From a checkpoint of a small CTC image transcriber: norm batchnorm.
Rows from block 6, named by matrix and row number. Each number is 128 + 32 x the weight over its row's rms, rounded and kept within 0 to 255. All counts start at 0. Numbers have three digits each.
# short0: shortcut pointwise conv, stride 2 (model.blocks.6.short.0.weight, 256x128x1x1), inputs 0-127
short0.56:107103113085133111125101188113098113123107158131149171126102138195155144175110128152169151163082109117130172148127074105116113204150195102108168121098111178140187098103155160098135129165188126140201178132120166150135119253101157145124139163129110185108151099142127097131119131153156145127119129109123109095197072113108146135128112083132085115170107151120166153152088140079171085154125
short0.57:082120117111096073112140136130135111139088136138111107134128138125120095190115098116167117165133100136116146147109127040135135168153178121094161117113151171190241122106151148131103104147131175178211147130145158155141110150131144173107165168117150159128210161135140096133106125114165125086107126106144139112140048143149103107096126094158115087086193125167129105149087113082199161082171
short0.58:172099096141081173125059124155212110124148145127172136108131140127087107123175165161132136128129107091128100111157089129134174116087121119104132119108108117126113184091129192121239129130151100142103192067114152097084140160143143128161110118140108166128160075106147098172119122150131173183101158139119137160181111209093183113119077123097135105104076109083097120101148113180181158115134
short0.59:150105170103174160167098109074119131222213094074115100113127117153125135138112166155072101183153067109141157099138148137113130126125144148175120130111186104067099088159077112150166108121107100125118104138145154056135143118140158158132131142141191106175128132081144154083108139099099150157136139154127140063137118125109154168091167170117197189119118150073164117146113180093081128133161
short0.60:148070116093147123132091100145180123107163082072123143174155145165125158131101094167124164109163157120216118165128135169160136101119114128139180162135095120086086121150091144129142165143109103130097127150099142088160173093137170114149184162126196097131143097101124151147107125081053182158096131083140142115154162170091204141130139199085088148112180130135088149157059171155130096112135
short0.61:135087190114132104156155111123109170139064128188125122180115176122122087096166118155186106069104120127149113107128133116137154118131089111102117088087174181134109095158120132163085139144115119137147120182191074083147136109122114124153138124104131108121097089111144114104097159121147140138243141097115093213085110078106102196141158115091143112094189091183137087144150113125130196101128
short0.62:110090136147162111143141118143130094113143188119176127089086147127143112099147100163146135109156158116126128140118082066099102117149145088105122148133121130142125209080109161108119138114101158150125132159098155134090255087147107130135122124175110119061187137136117181169127123135120130094109141061170166124157101142111159092157087118109101107084077135105075244160132114153108138085143
short0.63:150106182165108117092115122122072189095081097186162101132171090130081081071191108141170094095120105122158122109136160085167130137132129144142112105092148105143129161115165143138117115117095148152123130149205101161129124118116095114126153106134167097114111098085182084182135118100123155156154087101190121107144105107101113152154095114075164164073167053174107144071144086188163187151153
short0.64:105112101124102117100106129109095079129085161136172164123088139160126109138133067129255146126129129148141126140100092093097141154101130135074147091090127203189199093139186129143145118152142152139165138150088102119120150167090089117099158108118155170105134142158135064106078159098149132097142150118147082139177075127134121133076131096143100122121148123138166091166128128077177123126159
short0.65:144148140107123061149137132158138135119113187055182094150134132079170152149105112118120111147148125117117053152123120126114097125133127096134194215174146152114111120090097146107084104145086168089123135148129164105184154071142148160133096137179127136125162221133128166133142127110133118135078102043163126136126121155145147068133092122138093120028171102115064166159132157147104128115150
short0.66:132122091164086074156119131141108074105076156106139121126103118085130142149106075079193150135151117121129068139133067090092125114123123158093148126065129176158131112074162131148130141135171123141134120145025154129167134154142114089082156103142133204101107175152090154096146120097156108057115091118131121130137113119159114054023168127146065125138135098107111098159083095110140124136130
short0.67:139094132125135105122114135106136107125086135129130148101090137102112088145104050139228119123134116132142111137106106029118171147109165151086149108079133155148202145086176121178134086138114161171192142106121127115128127156136128143095154131115173169122190169141145075135069119097134153088129137103143088107202028148118121094062130125169108100101152128104152096132102116101161137099177
short0.68:172082149114152124132076140189140138132155115134097139139138157128118135126118166175116149162144062121177124141163098061186153143103160133139187116116163158137166099087081202070142155190094081131157153114116148121119140136192164147156150159134120155155186057108129098148149107148167160183155110106100135164170088181122134177078132146099098163074090133117121127151151172137133199167115
short0.69:160126136129149151128109133068175147119172127133158170086161119150134100120175147156090142158167133101126199109157137134136168173163171118114107148151149092089126164115133112074141181124092103181099118157142166118155147106123159144106114118114114034161123086151151152176135076109071151135144193194123136111141089130114191175195140142120172095127102232098128151111145133127073105172110
short0.70:129190063163082081113097176105159081072141151167095142162141082086123176169149167127100110091173169114133101142116121217096085102112097130095134125101053105150099102085112096089145141114193142111089192112095148176133132134106127073129134098126145185130105110133115137143155171120130112170127156101093120138135156144133135069160106095130074078144115065141123143094141078125141090178110
short0.71:129108127144161102105130127176124123150112156104148142134132115098135087088103032157145132154154176106136156154118078050114126144114161115135174160096099136200156125125147139155108168129067181165158089198086116123152223104156133127068125127124118096089165102167127190194110128121116068099109118072125136129144110118152140139161134142119084120102129149107071220160161121149146115101149
short0.72:145158095101114067105091100153165153112154143119140077101142102113164255152139153134108157154135109137161049104124179175150128123118122131125174119174120151114089088136130119097108113164154130059115140176097155114156160119163187145133143132111131119231150125119105123100165150103130116142152150150147068173106209149127133117169070145119151149087148128153111063127123132169150131176105
short0.73:177142173085173149165170112134115147156139169176097159158125167130107129161138140204132181149138184150073176156160118157154140159147151122099177173112119126135177124113180082103112113213108165161163156131132108146165131107132169082150089167165121141135113165132092145163117149203111084120155151201139176149131106149148143133141150139160138144149175190156183156136164150097104078124178
short0.74:152126096158137180170123077127123118069120116156083151155117104222130123111158129146173168102080188144094143138128099255116112158121159096156106125118087152133125134195172145158115132148174104123110108106109081142128128149057157120112107144123113118109111131153124107080131098094077146085170136148128134086184182084111114157126125141101126121218122123135119160129102104114083080165097
short0.75:155132239115149115132137119117124244116074101221116105144147171147098108089176113191158123097150162125129124122132149138148144158129149116128118108077157123117123130127111129131113132138117138170119149157233067123148134095078151104146153150137128094095087118119141121140133141121139125128228160103135140155132111104143133179153149111135175129089160083165127141130191119128120211125150
short0.76:123110119129070145081126117104039104143077148112129138092134135160122062119145074100199107133108106136145140182187082088109089123130121122074128146143139195145250195118181103127087125139109142140175114174115108184118137140163092163160157121151117126137167135103151110169130144129142207106100098114174140111113079107155088146104093120124137116118188117166141136114101131129145086110143
short0.77:155132093167073138049074141100149079098120115115096145122158082201149124111127117093137161156155138090163163139141076176100089158138156099174135137102111151102139136142122152103181187121167111088134124160133126140158111162076152134124152124149118098097097057148128113139195105129126149106119169128100089114159154132110163146147087128093096079182120130135075182118160130078136082247133
short0.78:151081120109131071209062167135154154136117186156113147161115096103104098230178152157131081123116130113165129127152096090134094145144154102090140138115130111167152132088131104101104118113186121145190221153128166172127138184147142156133153161147127217145173114093145139148153142174154144148148158091127140089180043147134126132160149120135116092108148098114146152105112087116157152120156
short0.79:110078133059090151089168118132153098134174145089091123128086128168117202104055162121099182173117094105146111119152142158124122105113127121156217124104109145128100121103116124119161123223117119151148118109101111112160094159158075118142105089147152133105109102101097101072112165094107163104074111120152146110132171188073159135077122166084093176101132131148105144179115212114143095110151
short0.80:106147124081133050139132128166151148146132180106148074129121118086167177162095162117089132144143086122085051170114136093150112117132128116118180166171139131131117102111100128135065061144112164106146159140121175115165104117172175163149102172144140159147171230108102125115155134136154108091105140083148120117076130186137101064122094142180113120025167138145109092134139150117144158102151
short0.81:085098081112115161138104122125175084128187153068128135113157155142112129105103102135130193167136159153166131168088127140158176115091110135113131113161128122106114134093114126121115139189109124158107102152102120113142173115168132105157137103163175094138163145125087138155130114080067197112065161115139121152151106238107255152123094162126119105116144181128159120131096176124113078148133
short0.82:113085135103126111117090156147151126115105160164133151125072116167138142163173112160193168131099093146111148164122107184132124175123159129078161117108122188151191132136217134132100130168231139122187167142120129159165156214108139126147101155141110190099102111160133119124167175136129127116172161140150127179134127113133106142154112110055105095199170122165120100146107122137190115174117
short0.83:159080099159101106133114113131122116083060142123057120155082104154124137143110063077176118075111103146160128170111106145149136093103111144094135137098117170137131126130197151157128149131211129142153116123088094129122160182138135100095158104152152155098120118165167127072126181081157182126154134118179136148144167105159097103124166150084093117214139069167074116158101098136216153111105
short0.84:146156165148175135130130134140092108173083109135125137125125109118159162082104068171124089125137161179132117135135095094082109106135155162111147075104151159158142081146103114174123133114084180138163038176093159084155212089108146115081112132090181110146155151164093152100116167145177070143185101126093108154145142075129093138096168102153132160130116131051148173170173121108092136091159
short0.85:145072096136106177069115119083089072140098134091159163064126125189108128095109063113233168162132139142143158133141091096103125159128156121107128150086132144141208178112180136141123112185094142183168099139101113157112133174098091094146103097151111129103141147130135062142117095111096164090106150131175146095198077137128137157080100118106115118154153157124145157135108176094119077144151
short0.86:129151155106142129141186110147141173096095122168106174210116152140083128137128102156146145082156226197119113132123152165119144092153110115065138096089110094148135149155165128152114141120140162197116144121108075123140127103071130032085124161098171104097070111147137124100087158180110104121166170155125145129170132118121119122097212129161146143150154135140174135118173082109100134113188
short0.87:152107162140125159117139122108086103151108212134183139099130174144117073119132038120169112127178167097093150141138079069085114157131163122140121183113140101140165176125125120168154096115087148145145120146121135098125158131086113138147120114162151133068171181111116107142108109145155147081098147064156151081181060123137139107110073109140121091107110130084093232149157128103100107140195
short0.88:176187108126111091124106136134141139069102142167114125178145106125118144136108155154152135097101200145144101158152097172130129130120133141117149150126040108183140109131158105147181138168180161112085175110124128188192082154124163080068172143145161185151114110147131106136123170133124112127110129179098100099189162135199171106107117119207106134160095100112142124100126069125147083197167
short0.89:167128164219112116089105082113081142085025090130097125157142108109111117092129084190163090086146145168178095158139105090159131109152111141108067140099113160150147154079147136128129136091130144194102094133154111178117174093135136087125159104138161135138107126103196166165126164142103140161167111094125147142162114116136080169084156104141122115133151047141154165069139072165123150132124
short0.90:182132105122053144044067172073136093126095132122149169100140089195121103144113120126169181180126124115134154152130082133087127189140167125120126135109145140155212095131148133100147129158128118131128116164129135115148102156083136131139166123116144100138091078153143092157182102125129147124102172131135086179127115112116164183121110113065088085166180138141125136092158112077105071230141
short0.91:139111162111132065108130139149135107081118113126155122170096107129217236107073144136136162096141090154119046151098138166092100113160123105130174130164138156144096037149116171114108151127159129097117154141134163114178138121074126098108130132122177157128083154153136088060147173144145104130172147122145091200084182119139103084120121120107081128126142081148088095189131144098109147130123
short0.92:132194138159070081139130150119160150103090155155137185205196128117150153160151139124152106089148222179180097141124156187149147115134108109098056123099108134135107123127136115115143162072139160173087126146134097159126104074118168106131186132115157109148094123157162139168140140136118134168117194150099127163135112152174149108148171091186117082155157104125152133087174071146085105169165
short0.93:138168100153066136026069197110162090103116133097142124098181079167113098161136134138124160174154114111117146132113105169109071160128160104172133130108133088096155163085121147108127162124138129120141138144133131169159107151090165131122133144145134081123083112108148128138244084102147141114111158125126123105133136151116167161153090116096104105161183131157059157074138116107146118239143
short0.94:099121136082136083168172099127144172106146130087180155164126141101178193153080147135115138134142135176144055162137179142163131145166161120122176160190109100122098100110114165117107133136143153144096143129163157129198073108084138078127103145126226087153091178149124085081094092142069129099098152161155113142163096167117143077103159111190117167119120116109148090138119150098089116147180
short0.95:141156093147096082082097089169110142081117159140132131130097109105174224095135154156129156094097143148137023128069136149149100094129079115122133122166097153126095068091134117082101138156148125058124156163093141153099151123146169114104139114131088167183111123131117130108143172114135079141193118150145091166095232126161102151156093102101114120131120086148120088101136091156126145149069
short0.96:141115111110146170182074145145138113241174123130103143120137134131108118153155176158146146181111087112157132120148098120156153133096123136127126119108162135156169094121101146092118131174115091101155160108102117130074133147185133198171170148100084178191205088092106136172135137152156144181114152130123125149099075194149157213089127142090164124106094168123188117109159162126112140175121
short0.97:091075096113116133150142118080195103120179128050138131141109103115089096119138107107125155157130128096157118132094130132100117074122100143140134149143089090108103153137115092159129109137126142161131116164082133095139150137143097112099159109135173128119160122097152145113063084089023141120045212142167115095176136241088215113128133138117102106115158132135131138118079154127136100088164
short0.98:194174069068143164158156125131121098146116070155137116108147123144103191174136104104132190197140153146115128102193162162105148170141143170134169090134124133178140124134184103118122081208143119108132108106096120163127094165162106133141126124107083145197166151133054109114146100142121121106112119179169133099140205130127124088174087131141122168136134174184171104121100158147146073146095
short0.99:170111118105134133173121119109224142127130136133129113135121116124171086141155086129114092138136173099113183081128142126130166152128156103091098169166110145115160171129151143149110103105110116140156143147156143105151105121150187176098118158094112067122125122159137131182096106111139164131121255164080111156167075137101143120179095137144131027121137190117119125096170119125116141130143
short0.100:161108112157126135136145157134134111106139202153162128100139155115130116103143068107176140120172213108120139116105114093083114121107134072149139132098113139156106169089137113143150161080092161126134140135067138142138220103118134139102153142146133135064178180138100113172150099102140123093091152042141112085153108123138148083156046111112098091090137124103051218183150141135102119120164
short0.101:107076136085126114150116131081206129128185132051127162135091126141090104143108151174116153115117158107131106158068137145156124095083117123118156174092068107115122108160094095136150124146120121151103150129109109086151141126099165082114148166146176117089116092103125109134061123083094160144069215154131131111181089193116228088084155123108133097123158114109135162121124149101078110079177
short0.102:115111098124138107115130106116167095093120141097139144105161154130140153170089090086153167131173162188174088163061121134131145109114121101058137156137092127065101156096113157137124138142117132184139114099123108114119154123120204107164114132139144066130141174131078124133111048121105202098081181083121116116169092172093187053142087194148114061125189159136133093150117124132108145149144
short0.103:126083173064139136144172154187142135129148122120131122116121099180125184113070112130141239127140117149127084172127122131120093106071122127161228126117095124158123112142135122139155123254127127135155153108083078103163121151150098104141114116172156152096115115123104112096100123091126121094106143137155124134135171189113147110079121170101098171114136107165124143205143203111141129113151
short0.104:156107106074162113138080070128136155195159149062104106152116114073095136167087152139107127196164055111154098120111096065150125108122141126120152139094132132133142108117131105179126082153107145161139140141117129142127126147185141206113148119134161165182193170093120151122128103104107132144081132124107089049170093189102154155065157178142150142081162161090165112105125146094154112123186
short0.105:129166083134124069087093135188141130148149141075143068102128106085163182111095122159104133156161067139148067141115158059168128122114130139092150140181157165130143101115105143112087114130095145120144113188104150124160169097189158188100137119092146110224174120130134152141172119137153132169151134094134090163084129160124119137147089107130126116029152145164144099115149109162188180143100
short0.106:090098147129160148147175100165071202123127072170166127155158191088107133111158138132163100106107102132172145104166179111186162159138112136138145134108175141114105163114131106124107123159112133191107165162186132184111135107147084125176136142130132126144116123109207134186145140080128151171153066081174168152095104131116115152173129115101150185077111116169155108123109147226138181141127